config = dict(
    arch='rcan',
    dataset='rendered scenes of toy objects such as cars, trees, mugs and chairs',
    horizontal_flip=False,
    task='super_resolution',
    scale=4,
    depths=[16],
    stem='deep',
    residual_init='none',
    nesterov=True,
    orthogonalizer='newton_schulz_5',
    steps=15400,
    final_lr_fraction=0,
    weight_decay=0.1,
)
Rows from block 8, named by matrix and row number. Rows with one number belong to one channel. Each number is 128 + 32 x the weight over its row's rms, rounded and kept within 0 to 255. All counts start at 0. Numbers have three digits each. After the name is the row's rms in percent of the matrix's.
# convs0: first 3x3 conv (model.blocks.8.convs.0.weight, 96x96x3x3, standardized in use), inputs 0-23, a 3x3 kernel for each
# convs1: second 3x3 conv (model.blocks.8.convs.1.weight, 96x96x3x3, standardized in use, transposed), outputs 0-23, a 3x3 kernel for each
convs0.4 095:146143124107117116084100108110113117106115133091109132148144096146139102177159108170155139144147140115119097136122108105100102166153157114111132114080091139084084148189237094100153122084106175154125149146133142154147247255225130148122027031033178178188144142171091090108137170167080088068122107070215209200090071062111083081099092090114137137065095093132111099153149130111126125058081096099103103131124096161181185145165176114117127143138136136139137138134114113140164084134171121147158081083098117109120132134144162122107158142112148149119143155153114132136115139132133132113112146148092119120134111094114106109108107109092092102131142144149163171
convs1.4 110:168210194129176191158145163106147161137157164163166169147127121131126117142138103197167136123109102086092118155097127194130134189126126207187150171168147206175163128132135148155128116160142101060088122084096105083105098114116060079079068053063144134126135113118174150143107113133125145180103085079139152140110142144059089101179172160150150137135137135126144140135138117167166164137134127145154152152129118101110092087115091107140111080076129126106139136100097082096138090107140122160192131127123148143127148148110110128154113141149127122112115107116128137150073083099150149112116120082139155135138143121189178135201188148100113122085112132124151158
convs0.5 104:098128136085115142041064109173129111171131121153146157054082087076112107124164157160156136158139117175155136142161156119140146069086097128092087121131143132166179161119116186147152134092095127156154153158160138119109117102082203168118255215125124126117161173209158160216148128092137085058139092065116126131042077105015057101198137100195135110187163164130115121153153168132143149126112118117110132130101124063084109140137142181152127173166160141125150127105152072076088084110119116147155085096087152160128199201158158128133136100091135119132132133138104094104114106117151180150154180147117158161137124145142141185128163228112113103093106080088109080
convs1.5 097:146175150120142125089094081098094110099094115104106121156137136135114113110121116067081075105111089091103098090083113088083086111128125127101074151139116147137121171172166132135136135117107160181136117131103160168146099081095115094094124105102111139133091112117099129160145175187159141123167125097134201198144194194123149150129167154130139122150142129099136137117125120119119107113134159119147170110124129119117106131139150114113131102097102132143146102127127083107116122136138133141121130112111100098108114132159107122129117130113125160136171143110105087057160166134144124136107095150152130194108125096132138140183188209130087132115059085153110118
convs0.6 100:129115134151127134150128102143164141121139119114105112169148133156139135180138108093107091122148140133148154163157166171167165081094097115137154117119146142130145132141116084119111144159147142129141140125141096101116124138156115148160119133133221206204181178171178182151122099143113088107138105136121163173080135143097119108156155150149143110097109096150132129122096082153146140134096114124084104120085096115131122119134117102120095146160152195154104191145104049072091140171171188205198061049053150130100195190140104081086129116096163132127118130115125144138118126120142139153129129170113114181143117133110127152097128171163138150129136148075101104
convs1.6 103:144170182079095131087094134138127112108105093123127132122115146119097113162120098201185169168113100143120141108099096138131133114134169110117137143143149138162184120092092198155115208160107162132121136102121186147161183200161146141131085091120124097082136119121109098109115142161114126140163138118148163126111120104116148139203157152151100094063040053140167147158131090200178139116118120129126131150144163131120096112148151078125141138124129130087066166135113110089100127096085162129102102109086121116083155119081184164156117101127082115151137138137137155151184173141084123144061112148071108134136141137111115127148152166166119112133109146102106176
convs0.7 097:117110104128120111163126104110112131118101119101095109000075155025109186101161220105122127147157157146139129196163163190166176208179186089118161099110150083071108170165156184180183124127134101077080116091075104090067150164154187188169105133139116114085159131105255253210158152159158154155122111092126149139131145145124136163143099095153124125121126148088090087112121136118125138083078071093077060099088073116137120144162150082108113160112070117110085057071074145141170135118153140127152051086084056095096059088103149130166099060096156127149129114104125114095123115101076112112115118093111115092189156162155124150094075120094129144119136143121124116
convs1.7 106:157138143156128115180170163124152168109132158081095118110111118180146123163129116131113104142126135122099129176090067105069059109126117233213181158155143139151131131120116117105105100069061135161137132161143130166157087113139108090088155116103124123122099096109060052077096134159095109120101112112096106114127104101130102106162164155159160153131138134152119077146135120130141138133115114161130108160156146119118120124105110161127121137141113178181143179181142124070080128092087101104117135154135164181167159170156110119143135129146132118103107158147118169162103124105127107121144136142126117115096110132087101123082090118146105086184138089201163125
convs0.8 105:120115121149159172144153168194164163176157183109142200086047079191132143190145137155141118145126098154148133075117123085149148039079086100123122131140101143168132162173159138119093104112065174142118184146105198148102150160143142114113149123154148109081162130090164131079015078159069117166079083104065056075124128142164183217205152151116088063088096092105135148131159145119132103106121083122151138118155146098093103093119151108122137146147071068109076078132164099066091136127129128135130115091064120122091090100092071149164114107071141133074125115078125115108149149158100095148165132125134111097114140073098154129044090093159137133178141113184142096
convs1.8 092:111083104136109115112102115119131110138139122149134125120174151134161146134150137042109111086140131109098074140145142130141152122130119175163141104154184101172191138109057143165140183213161129099066094062050141125133094090116121129137133120118116126129135127085118094071188177158154144134164153158057082069094103078143157128126142141186190172180166133115118098124133134087104124124093072150139129127115116116128145109107120083084103068080093126133159159167169123093047140110093136117092094128131111128130153156157101136147118165182105154167130105054091120133098151176138116098131103103147122111136140118162171143155153140097142169119148132167133098
convs0.9 099:075080105131140187108120145140177161109138141091096090161105103223161145202150127154155139115119122098095113061101109150162175197185180142159175060075116083099137116130105138134119138130122151181199124159174083109126103118080147145101053044002023043018067078057147147139125107098145121095161131084123118100144158148140157154113103111092101121100120157122142145118130121092100094095116096096099097121115128133104057111110089146160154184162137136094095083086124126105088120114085093115056166163138137124097119113105126155181113120110118102104086119112096130123110128100121166190130187199114163166081102093094106100103082065123097090154148154067099146
convs1.9 113:137143137176167178142142149157151149123135138106126131105107139092101131112123136080111121116153183097107129109118127106106103119122114125138145147168188129152174131119122132134127084094087131144140135145144097111137143168162121140141154159151079074076107107116157166163174162156193171147150132119180177186137126139144148149124107103104118133119138153049076120142163205175189216169162160100102091109105081104093089092068062152133109115151193145139145150112091129140126157161148109091103196155157180168174119139148103118136115110112122112100111119095131139124133156157142164201114142202099117161109111098123115114116118125152159166099111146078081103
convs0.10 105:182197176150167145128145132148145112104111094107112109109132134058092126010072132091112129114133124110130114123144120141183153155205178098109054120151134096149149146136097118110076122107077109144151127151158136138138094135186063118149033067098163176141081113075099137092183123115150094086092064055167166100112111072126096085043031109068077169070070129129122114135118133138113130127070081137101118134085084130134144131132145096096103049098151065155217092151189151120136165134163147121156080077047114104068138128092105113147109107169090106154122130139108118112097108102157094133126089145162143187126113103152145139194182196184166133107132133090135126
convs1.10 091:123167171095131123088102078148125107140116096147124111198202134165163108180171111132097115145117129165136129112125135088097094082096087087126126110140137113118127116112106119168175140193178072088108101090102137103113131133132129125113151148138141123082156112058165105045175157130125119107121125133095123127098122140175212219105122136111155166113152154132098062170162124175175155107147161123134149154146159121174150086148138076143138053076106065072116071059114132110147137131165099114145176145122165143131145134130136122102155157132166176128093118097106130093128147098157125121171125110147110089128125105151164148168183168123162155150157116172150104
convs0.11 098:085101100118143163124134142108094106174162180142125144203160136117112125075093123109097120125129158163146160124129122113109081089080042175173145072069061153153156108135148132135167127108143093081100084075084158145143197194202141130131052047020143146123119103069138117093099110159137149205132125161255255251195181176015029012027065065137114087170121090160156153129101096099081078070083091129129146166174203155164155128125118117114111206156151153112123096078104141172151140143099100104072129150165094090089145140133109086077125140121140182205119117120125134134170170161153143101150145130113151195107074084097101120101127165129121121145141130145169158
convs1.11 113:161185159137152135135130112155134126176145136196169160161136131135135150077099141141159151125126140130108131176171176137144150141122121128144139158159140136128118171169146167158138162154140048058074145153166164178197123141103111143154124122120136134132149140126116113111158149125107128127169183181099102112100093093135120102093116126104125126077103097057084109103110118095090071100117114116140144137164159073081095081080068095060035085154231135152174146125116106115094137154141144136122082118157112126128130130116084102112133123127141113128116128132096081087153145152171174179136131155092100129141131134180157164194153146110109099119096085138105100
convs0.12 098:169165154127116085140111066133161127129164133167183136064084100083104126076089103138122166160138164151136164156136128154136135141158185163154137143134105107097063129116117191175144156152108172178190149159160143146147100139115146166142175177149037052065089091080168159132095114133116129152070072120086056061160140152183157159165185116117137097114139134098082106114096126139125162184171160172165158092115107140152140141154142142155127177155073178145083153145081109096084142137123132109098163166178183153137140112105120089037133095058186148141132171198152183200127162155156170135110141115132151148149165127123116080149116056177136130127086081130096104
convs1.12 090:104125144095135143114157141060060044073089079095133127106111121094116104100154142169170147107110146059076122160129105140108090131093096088094120081093121083110147067105133079103104091108114116080064148099094136089071104090097134112124162163179110107115132105093149127098119154168119148157116136142116121133080058065154129116181165179142108115090061082146131098150152119152171148094100128146140129122086062161149114101108100079103099207188139166138098142107087128168193115123130149146142170158123159162124152168131086078071112105114103093103079069127103099153121113138155170191147176216150154160198157136130100108075076109182164132143129109126109112
convs0.13 101:114121112106109105166165152125131107094112106101131134117084091147123133119112134135142132151150140134137130103121123107112113177187158132120127095090100052067087117140177118128178159139187153164146159167155111120151078086096139136138165140151124136141160187198125162173088096100106100110091076093119138177118105106076051011146149101121135107085097106114107102165155120142133099162126096156119094090073059084120125081101120160165176088135149123162143095130112136144179134143141123126088144184138130155116076105074138109121124129129096096092115108078124124121140128133163171153126155144081124120067105098096103075073080059116143184066103121084107077
convs1.13 104:118117115138137146109115118163154119150144112141149129133133116131106089201183165161153130146121070119075026078095084076087099119123108158179185165181179172155148058113141087116151100115148152114064074072070097126146144132132146147152138159156134139121091103112038064099136152138144157129090103089168180169184195189138139145111100117137113139227218214142137154073052034075065059151139101114128116125179181095093115144132117179162124095130159101128139108108110144145123121144126117142116145151129140131103132108089095106099125132118159167164149159152106113099156147091142164152114112100119121126131147136128157169085098132138140158120092106162107100
convs0.14 094:109128182132122135152128110094085103113098106123108114062060103101097131076069102139158141138148115132132104139130140121110102076071065070137148081141128068111071098100141112102127109089113145170156169185166154165158129131076175152086186171099177163145251220175240220177154173128129163104079124080095117077166173135226238204200166161136105130153153214167140151159149176123115139122166179084118138099105095128118068128132073135155101114075059173135079195148088091131083096126047087136044122160155145170142154149098099070110104086158083081154138164111139174124113144102125130095102075040147116059159127117137112122116094114172126111194113100160096121
convs1.14 116:123092095149113103189168153116146158112135142092103106136131184135111140181137114137138150140133149105103115150134103167168126121138112141097093134117114105093085171172149171177155142161122106097088122092073143107120157132136177131134133083086091115119094108108096090085100118155100096124141100093068075060091102079129138115164138074118113086150140121120153125123121070078085068078119154109138158119124120168143128183146123210171127172124107187152125131134129113121133109105104124129139068100118058096107087113122107104117120110107143127102151114101104120138078114134165153149131142175102116161173120123119078101100071110161127125149099085153115120
convs0.15 099:096125135095136162092142164217170143179131108116086086167106078185125096123072072164155131139145134130136143141165126113127095126143127131124157140134146166148153068058066095090113114125169145183117129183124103154105069143108076156141004085081174154097145157138127135150195201105168191098138166089153169144131169168113158150119133154101138151130188199116144128150157142136135122139179188109129112112111076149155135124148126079115100146120127136110137176130134107133078140146092159163109152173148127135088135113060155123199153118182171132191091136093110155101135174106123134166167142142122101100068091135063090131080099128200127220165095184170095166
convs1.15 084:109124147146140139143124104083107116104131129095111105140113095115105094113091078070131115071110103094097073175117044171117081146099086100089087119104106133110107114135140090128148113147150158127110129090110112045072140153151135131120139136148081072080125096087151111079133132121150137115147117086132163164085094097122114097086083113130130154108111135159129088160157122123150133107121131129139148076081100124154127073092099082098114113069098154091086199119076124101112171126110175123094151176160078106119064091118081036066114082087103093081104124143084121150068090122132149167103106129108116128117115165157165212151154178116161108055119075041121112
convs0.16 100:117108099104105080151152125090126136108122133161128112138121094124110101104080086117151183162155143173154140141137142147133115162149129190203161114156167082120137130136185134119165174131154136144163113121154180166184105147160146170153119129097215226230136157156092107081104105102101123139104138136176210210172152152077057068136083043184116082198139137116138117143143107203178130122121118100103092119135116254255255118130136071098119168179168149143121075115137101129134136135132127126120171172153177172137149153115134097019100124099116130131158135096137126093166166123094083064109145154126158146121144166101107115124119105139151141182170138146117073
convs1.16 086:166146112165145146119089111133116096122098090142118116084112118114139160087104136116157145148124063087064041107110132097101112136139132073092087112116111107092081060086110087105111110118133034046049088101126131143160127118094116108114149148162160139126126104123100069086146157145128150164145153161100122124099111107101112104128134177137143167135135157063070067176160132198169157131140116148152145126127114091072065107109109072094116160181210161160157111109102126142157106125128056065068105110084118118097136116076129114125139119151113124182150098072142111095151107087160142144140134142138153169161149139158123107145109103173164173151124127113101104
convs0.17 102:190156133205165133177158137120157148108133119126147101168127139174116149198159203130133134149137141135123144181142118148120099131128137182197168126168186066105153111135131129164175085123151132131131105111122080093116062065047086108076024058033204118030159122079112141160139136088139135087104096064160150115139152141101119113130149107134160126127159108142154118159147097185180128113155215082143199050104134133148129089107107128137118025075106076115151100120123185110049195131080158114080095126139110141158124156177134087046139114112077090132180151133160149142136131135081123092074137131136167136092115090140182146081154149130042040150093083213193132
convs1.17 114:080092094124132102155139097119131131147152135171163133149151146116135154131118146150126113128160164093138164171099116216142121219173138073118182104111169130102136154147147142130128158145191140145148102108146067058097201193210157128140195157148174170174181164160169141148121084046126088046146103058077129149089111126129131120120108099115116097115114087085093131100092116129099082096144167115141145109112100156136133126125138108131165164138116152159156151159159137156110123136134136120134163146133109100104075067114162118143173126134141113107113109073116127102110125124038056121083108178130161229114116140133131139147153154144130090157163112120150127
convs0.18 098:152163155117126134075088109176187201149153146122135114100141136099147143111162157156162139117144132111145128095092098105111112087117120166181166091105107067082098168139145153099078149086057154156121155155113144144101102099129135113137143113110092119120084091071122119074111129204105122176123123124061072063098126111138164142110101078116096097138129150129140099136173150120157144137145134155149135176162143059071052063086053154180130052074113096104121122126148152159143097111096075081060080091085114118093135140110107098101106103113120127122117148166123136156123137143129130127093111116124156130118147128102119123142131103102169175086163158066147149
convs1.18 107:127160174108135152135133129133135144117129145077087103140118093108126134127145163191137154144095126125099118196163161190158174183162165094129152101137141089127120174168138134141139131151167127108094128116104108123112084085052108118103093113116097098121151145173179166182124101077160126095119115109087110137114118125111116102153155147112132129089127129151119080128104108117109146116115092094089053106117102089105098132142135164170147101147144109145150106147167115107082124121097100101096158100060212167153125106130144145154163154123153144099091138145101144129078117101119113128106102125142106113128134119125148147142181186120154185118112129114076070
convs0.19 104:119100126107102118101085091097118128100112121124117119068068107118118162089112148131129144133141142145144150108132128094153129051121089143183149116179151114177153132132129124149132111134119154131134147129132145133127134127160165124133177129122169139142181152153139108122168132052168138040153131047096076112130114163115105146169134126144118131136101124098122137143147132226202162173127205180146223150114172124091117118089124109094133142192133123159108156188133143115107140106114120096098096111149095106133098097129186134143217160149117098127144125155170143158161143155168135116175119105172132135120137081196198128190175113099106101136131111163168150
convs1.19 085:201151146191149135179134106168161167167154170161152179134147143152139135163138126117139097111131109119161130127139137093106109104107099169190132172175117182166110156154099173192143206233185165195183164172151121122104079050047094070069091077090151145164137130135123115107109113139139147162130146165122131153117142168114145167151126126168128113175149138066117167076120173102127161108121124107116120123123123117117094153151107186169103133165171128157182142158184141158165118127133102098094155171171158172159154165148102145155093142150102149153062095093075105081100136106157147133152135116165143111190176114143122071119097051184121079206133078191130081
convs0.20 099:093083029132135089154165131124202181129186170099129112216143140192143114136148147122139128109141139122143143108145188100141203120137175171152130144153137095130135067164144074177160089176171096149158116165192101130155142128198125128218170159230069089140133139159139123119115121107125130115075101117051058110091083148094075119122107091095116159065072133116129178109119157120129146154141095149145096129167136118156168112146156100125119111139121127135134124122109143105055185165113132121080166162110192180092124119049154153114153175112105128045121147114099149125108146125166147169166154200120153239130186189136155155148139118132166163052113130072149174
convs1.20 092:109080109132127171140132176120146124101130113100118099122116062142128065141166147082068134151140193125101169047108114092125111111128116188176142169152110151130094135177142121149129130154128143110090135128143103142194083102107116134130149151107104103090132135116161169140168143161127121156128135167133119122164159167177181211153118112156114110180169161149145185094095152043045105050111088053084065119164140154130126130111114148110097177157147122110122124114128123085155159120148163160151105136107104117068161183127077129145076133143076156166090139151087127137145181163124115117091076087115100103149111067108125126084128174116138117114121125146110112
convs0.21 104:092096108116106110135118119120134071128114047134110066097103094152117068198146086173164144142127137104104141107136172114141172118102099136120117088099138107139180137122155123105134088093114207181164138125108097096085079136223144164169191161105139141157142137132096072062078104128098113101142155134107104134128132126177174142096098131122134190124134210144140136169167147158146116128117064094122107074130136184180169104113115103099086172164113131132120092118118182106124142127147117141156163128088148127127112132175075082074110128136126140160121122135101102109087091103062079086099100101133122081125146187096121149108122121096122150124099104155122110
convs1.21 097:170183210153161175158147147095119157115133164125130141105106094135130111127123119114101141152151182131104137095153166081125138072099125109130123122149142097103103120135142160164142154166115159151161120137151155158153089103100113104073121097051142162187117146180132136179183176177180190181146136145098065091123110136152152151076141180113147181110102117117151164079111124066095107114130144092116127153171166185130073151110078076078090128155144125136110121123080137153183142164169102116111129131112114115104142180195092123109159168141141153130164104085139137143167192209097073078150122109151146118190187164185151145153089086173150118154160118109135127
convs0.22 105:074135143101170171063095082079112111130147113144145093153141177157127178150139200129128145119124148118111127110155154125162163118132121102116150096120162121142166104151189086157185104147144169137145188158168153112126111089081115101094123107111144140142127155167060104116071085083129117102166109070127153142108118098091105109179166114177199135115166137162155128145142121122119110112110086084118116055093099197131099207125079212148103146119106139138121115139119076113174080104160095119183106074098143102123197166182089083095092086112081100131126119114113112112099102119151152161154138152106104105116100134125152205103135183117125152100093117077103116
convs1.22 099:149114143127096147146139195113107115136138147140161167085121131051084096072122134110187203082141152079131130097116119120132128138176175141120140132109146125091124139120136160134150137096117107112093096081049150104064199170130218184149175156146142106083163158144139147148141149129158166164129157178179150108137111079113089068119100121131084071156118090090133161079119142058073090106113149120126143131133127150113104173118106138088107178134108200162127164157129069091123078117154071108127072085109089127155147191213138172152133163151147172146166134157159126132156154129130128148101099120058082085099125147108144156112128136152161156114114112092083098
convs0.23 101:126111094131137150071105159139123108119097075122108076089123138132153152155131095112116130120117132119122120089088126156158174161150154124104133162140156183142136148164171130116117099081080120126090120119084114112091164175184159151140086087075079086097113118118189199206142172166102125131086094100175147136105109110156155153101105079169191164112154150118107088106112110130135141170180155139145124150163157084084054113124091114140130152146127085130152086114155106106079118114089175165120147119100151104083160132117125081120222199206097107090109144150108138146100127145134114112121143175089097112130149172042051090178162172129118110115136115082103089
convs1.23 105:135134145105112105106120109149152146167157130149148131112105084110114115106101109154168155122143164096085110138143157097102117095094111100107110101098115105086101072096142083096108081113127132126113136146155144163173121138175144143148121119134079070078112098102088084093170148140141133119099116117091076071113095102184165163090094124081108153124132144199192190114099101140119118151097079134121126138131140114110092154123085154119085099174226108152185178165164182143121139135127155153137139138143123115120123107106119144120088099078065040040126127129089087102093099136153154149168176165123133134071090110141137144153151159151153169124104096109091093
convs0.24 097:137143121153172142126140132111155168128159148138174157122141109098109061095098022121131124121127131142138146109079074081092120149173219083143151092153146078128117132158148132153129132142115132125137147140163133121146178148187141113146141115150230236185185185151093108106142090095208152167192161154099115120124134146122143162059119167014070130028077140115159157107111082133137106136173164098120124055072078093111122125152155128163151165150150141151161095121137192213170159143105154132099121112080149152142104123117131094056133105067155129090144151143121135147118129142115124194152125162168099101092164198151179187061049032053081095081122097161162072
convs1.24 103:083089108145155153163149124097094106118124130128130130132133178134124141156119122058056100132099157183168194096105115171167151175169135073104110094106106125112093131106093121122109102112095089094129098116140098150192135140160097107116089116141141152146129139135089108114081103115104120112176163126101126145145143162101085103116109095099092104088086145112153134119122098156143153170181176115121124081073085114086105123088096179159145179148097178132086157132120150121129078047104111080150180160099122134074091126077083076124076060095108071115132109111120147169053086110102131140087094106101121140155126103142110121134108151103082084117100107084071087
convs0.25 100:119102113133130132174167143099176190107140163121113119195114107206117099154099086138169125114142115118154143114105152112131143096135129090122145123148158093124136127168161102123108091104108133120141128120124131152167160120089169138113133089074194150153165119121135091108124139111121138089092100060096118107093126126136151140092110115176197211132163200113095063145131103112099077095102120101113110077086044116140186093111152085108156173122092157132100125112082126118117115101081154177171068109135089120127148174163101154098226255242094154120103125104103111098156162136123189200113152185121102111073101122090124138188213199176131125121110102099078049
convs1.25 107:103113149087093139110116155105101104116111111120121134100093070119175209065145224103108131154158164097105128120136163136115119155142144131147147089105098088089091089104136092102100096115105139122082121120099150165157133144161137138120161165160118101086140127116151162154103098127142129143154138135119107083123120120199190160148107091179129091189139091138146150099094091185167162129137119131168172167206204167135094143131111123127125149163170139137149138108107161180154139160148101061051094114134130130122157150127087109109073099144061092176160134159183129104202146095144144126127147155106135176127121090116098078130123134131136132115121167106099146
convs0.26 103:062126151077136148090137133159166122122158126129158130097080062086117130011092182149162101138176120111167120133140152091099129085100131091114120063101134059093147079086028077099056098124109215179151163140129171167163159142065138158078103136074128152155139151137116115099066078108076106144067114162061095101106122098089094067253176111190133085181143097122124122142142134134129110091121118109162201110170231104105078132125098102095081144133158124095123160116132130134044117152077091139096173125070190138096167116083082129145060151185072150193120171144094161147087142128139200192094157160087144172089098104091113147091113157131085050058046047069068098
convs1.26 096:127142112088115118094128127114151128103134127084112108056069159091078130143123136134118137111116161101119169150151179134139153106123125121147152111154173079102118246250215192193183178163151255220201163129148142089111133078092144113135157133130120151126128152137131164162124174153104171157108164165069146138110140137125139140212171088179131068100075068099136140108131122084098076066115128080117115074083075171146145119125141143153158152123181142094134163102108096106117114094099107095095208195151188173120184141070107113104086095111088108099141147154113140158086101119110131192091109195085087183125125095116091072112073065161092088166113114161138129
convs0.27 098:171141162143104119156135152101091112102107133091093105075091104088108123098111107131137165158149149158138141158115123186165174183157187154102095171101073145099080208154162181109105160111116167166115156152105149167121065133050100156065164223149163193130133150066167176117175151100175150112126127113111117131118154177089136170115126177137130157144100125120146087119129084119121103196176141180159130113098088128153150156166176135133165109146137121155108138154083130084107165122158158132165126088133132093129157142171082139186114155148136159106151135114154129117129117126126136092093135102115152082150151121125132100135149142063069102097119134131154158
convs1.27 094:086106086104113087080096090043083095067100111085109110129123131154131131188154125082132121123117081170117051122122090129094054148112074172116133174125132143124141127111121150119121127104118161175138112108085126120112125083081144110120117109130145151179116093127144106159162139133139105111188133131060103142089113128119143159130132146081090122133132157136146110150163119141156121156108144135077121139073113153195169117159134092138122105109092098137131105144129099146157088125147117137163112097099117098118178163175128076091141095113155099102114118151098106141123123135140127154136151189149164194058096121094111121125143127076096118081132165140209230
convs0.28 101:124130107100124122094120134103157161124149135122127108080104089098102075110116063109121144102120135128124108154145157101124136090093106127114123162148147162161165099122139104153145119201190162143139148142130158147119160152151097120150082109123101153175132174203123144174133180191096105107127124107048098084126164164102134164136128076126123055116143078169133097162116079165121072085065050146119090168161147142148131143146128135134111134144075149140075130115079035061086050086108160173158074055047144104084154137115052158148060141135116152096129124149124133133149151130092129158079081106117114121114065071132088070143130110058129136102173184149192194
convs1.28 098:084103135107112143138132148145137114155155137148161148171155128161166145159201180108070055170143137180157175141152117125153122126138115123114164156135139159142130064115194057073131137122134085090159101089154141102131102090149108094151109110152154134150132108128137113100115102126120126127081092096080104148099114148138123141174135165144117171092077147132128149167155162153132117108097109187164149239207171121107136124105134081062086061118170095150160114173166136153124156185155142149119100135113138173147164181129190140117165155137117155149053083132107133184127148183110150130154211173122216207135147123151165134141151117104176225103153160094126110
convs0.29 101:255213176215195178130133128162135082207169112179157134185152096178155071137149073151148142133123126152137142130145140094102090075085071178156090140146107124142123116139149110136156105115120156155153148141134138123105067108184079114154079094112152181175127151144128127095148175143145167126123137107089101111109127119110146122127121115116103100076068070121117115142159146121152144130129126139145151079114140055130137051109090041069023096129160093109146059059099204140135166130146176152191187152109165150115103106077113115124173152169179139145141143125137140116161154136203149145143098113105096128155176189122156174092122155123116142133166187063135146
convs1.29 093:140119138105063093144053064143140141128126135100093115148143148127119121114100100122103104113113135095097109175181179142147137153160125178150131199165118207138094055097095077117101140157117203188196147144166052075137090136158121159181095146173119086118152105128159122139166101108095081119074097141051094119074131157161234237145149157180174190160155163136127119142114119182124118074107135075107140153171185148161143101126120133148147105166154097165138121198164158135123137129102085102094096171192085134143089132148152120063119105082136145144144127120134125108141146146101126122131136098126118057144141162094104140134121129054064111129106115126106083
convs0.30 098:148114129165131155115103144147109057119096051138114067087109088126162121177213143145118104150115099129087075090122122116132107176161120061105164091160228102172241122158207087117166075110163133123104146120091111082064085118098156157102154118052096122131115128114148162138184161117164131088112093081127142179161171190147149168093112135051103178022073153217173114189147096137108078069101140101133135170196180156140146160128117156101074130133196136142220119118193171160118160150114134129128123150183047087158055083151091083112078110145089108121146106069177133089156106054116130136124122133192163158098114128086118151125143207135132144141106102139120115
convs1.30 107:140121142151117130146103090134124120108098100106103114145108069171134095146142142170152161188165129210182121097116094102147134055128129143123098114126124095124141123133141131129150142126139104113112149149141154133127185167140158149132160150120146123110188168152172156147183195178151164142064098116200197181124102096094085098030111179051119180118145171115144116075076064091080074079077104126135156160183193095132148144138135132094098132130140154145135149165141092102128126137142155169156145148176101116141090100113225163111183164129168206183128094068160121061164146086145120148140112130142114124077101158120124170167126137093120103112144133097132135
convs0.31 094:112111084151158142133136132154167175141141144136124111098107116135138153137133160109132121124152145118138151140139139103085091109075072119124120105109127082086114158185178106127173120095131120102074101084041101091067178134178160134205121101176124204218077173203117152166154118155125106166137126196124165180118163173140154148199167167159140150138108106136076121160109151138078104141157132131117081101074053128148107174170102168177113178143081189132041139085035090070084123109125103114150125109123142108121167117121078112106096143132118149123092118149127148177135144186118109107082107127115132133060091142095123162108119148085056093132079078163115081
convs1.31 109:126157173045125186063144204077100136105107139131106107134089105131082072099096095146150168085088138109120145184159167168128103165130114186128119130127141097116132143138101130133070115137081209150123212189157182189173144108113142102097116070073104128152106133163108122121134178200130172206115110120135121119087089119096107161154171148118133133105126120182181179137136140135116096160146121139133120135131122087119106114149130104174166150153121142147114113123118119121165137128179138127174125149171149170152106159146160139150145125130151124124102143091113191167094174178116131103128125066144132056083127136071123147092141150187143093161135079179167127
convs0.32 101:081087083126121119143149144150160097150179139095110111098145182110134138163149114125115083154145123155147140203199173181175172142138158102125178140148172118131165139138128127149138111143168157146152146138146090105116127093107162145186139142191102122107118127113122146151134150164143134131222199189112157197060067099080081107106068098186136150213172199189156178176136158205170185102092119111085112158146181174170159092105109127158161156115120137110124118092100101150173036080088080094072056087103071098104159190186087123130134141117214184154190171154131128109136135098137128119158134108132125119132090089147129140123120142118180146206202133240152049
convs1.32 101:125141157149151151119114098131133117135123103167143118104119126123113104083076096078095105124124129135140134125156127116146105114173154081113091099132117082131142072058057076100142098125189134157161080100115080109151108080069139115110124104084209165133154121118101074084062071067094100126102105143139153153100110113077098121098102082146144131165164150067121133060097115101127109158129133166131124168141143064115124102139138034077080092072101101115151098118151129133150142146164124149176132120141103107130157165185136140134142131132123110142166134151125099110110090094168150190138114143130091095142131142134129135151135130131099098114095101091102113
convs0.33 099:150145202130135169161133128152160109126142115100115101177185228145115167105060135172155138145107092142118106137134162122117163132119155081057126107095174174167241091154131093167168083160150130108168131104159141117157150113136156134178143121157136167192116153168125153152168140126105114155116106147157130103210173141221152149157139188159142187162126144101108131087096136120124162126112098125128110105111094150143156137114146124094114178098075187104080191094042084108114149156145157115091115047056096029048132088126126175172110120093124137123143131194140118182170126171121082073158145135094106125161133088149131117139146137210180144172146136157157171
convs1.33 096:068125110079136108092143116062076091062076102065079113166184195083110131055071089097105116103102128154142164141125155081098145139141163102095088129130108125143129073091100101129142100122113100122124101124124143141125143097149146102143140108159139146119122134103065103090104139139089129132074105090137106091111087080156142151124107073137119087128118112087141143144187164123143084137147120130134114117121123107132185089118181115094129172155136169129090140107071127079086150108114151110107127116149160169183156170158138126126137138154089093097087094091099112109107142140130110122148115131158107121112112112115140140107135133087078103092054062149104120
convs0.34 099:106077125133102139140112127159143101123129108116115084081076137162109111221170162134126122134118116154140132137151197173132152176127127039066144083113147119145164093088094083107133116116134122128092127143125110129147116118079075085067074077069203203170157178177119151184083125140082124117124140134240254214225195142177136092132103077138135102094126121151153112159160146146150131124087076163127085208162104211203220149150168101112147124136154096129152080112118070056081152143150193179162160155139161154162140130150101102153152133128175170143161149141133122119131129142142089040156099028218195137156187174104129137164153156189142108176113065196158117
convs1.34 101:124137118114103090088111106089141178084132167074122154151127121124119123113110135104120073108120079115138130111071060142082070177126107157115085196164128193178156069070116093077129144105127120100123142143156122105100225191185174138138144124128139132133136124156122116157074119162111136168092070079233208161136088069159120111188152139135121114108101101168166130138108101154100116093106122118100099162119091120173179133156158092061081154114096150104091134112110153127100144135106128149156119112154114097144106083127175114111156107102107111115133108070142133078146167128108115128168164164173161158109121112139124082151140080177118133140133175126164203
convs0.35 099:128133142124101098117088090145145123121119110099117114232162089209121072153098068142126111129120109096105102173126124128118143092096140182145043179156054158129041084087080142123108158145118187217136159180122139152110132132102124099093123106136125159146099119111105124103102163152109160130109155134099140155145134132137097091159140131113142157114169187103117105111136123099129131112163076124165084145149057116104088121096080109092087101025167110055158126101134255199157186110082163090056124127062143153086145168091134038133114066136149094102139160124143146124135134122120105101124131153095108147101132126093116145115154197237085094218130142143101115
convs1.35 101:162173128138141128127126144140165137132159141125145133156156172136120177146094148140138098140095079100074105255143160255109101207099093150176185172166134172158127183130112148094098144082104172197146108148144046070067136144077142160107120133124162169106135149128124134136099107162098098138114084104122138140157130137166111118135114091144107081166113086116114142181148172211171204121117096135125120155145141183181163155166177124134176149173203136148205176152206161183165195158155231154155129138121086106116035054086190118195205111194196098175146102102168129119156141122142177171150161153161157158084121125125152121165187125128145157125146134125156105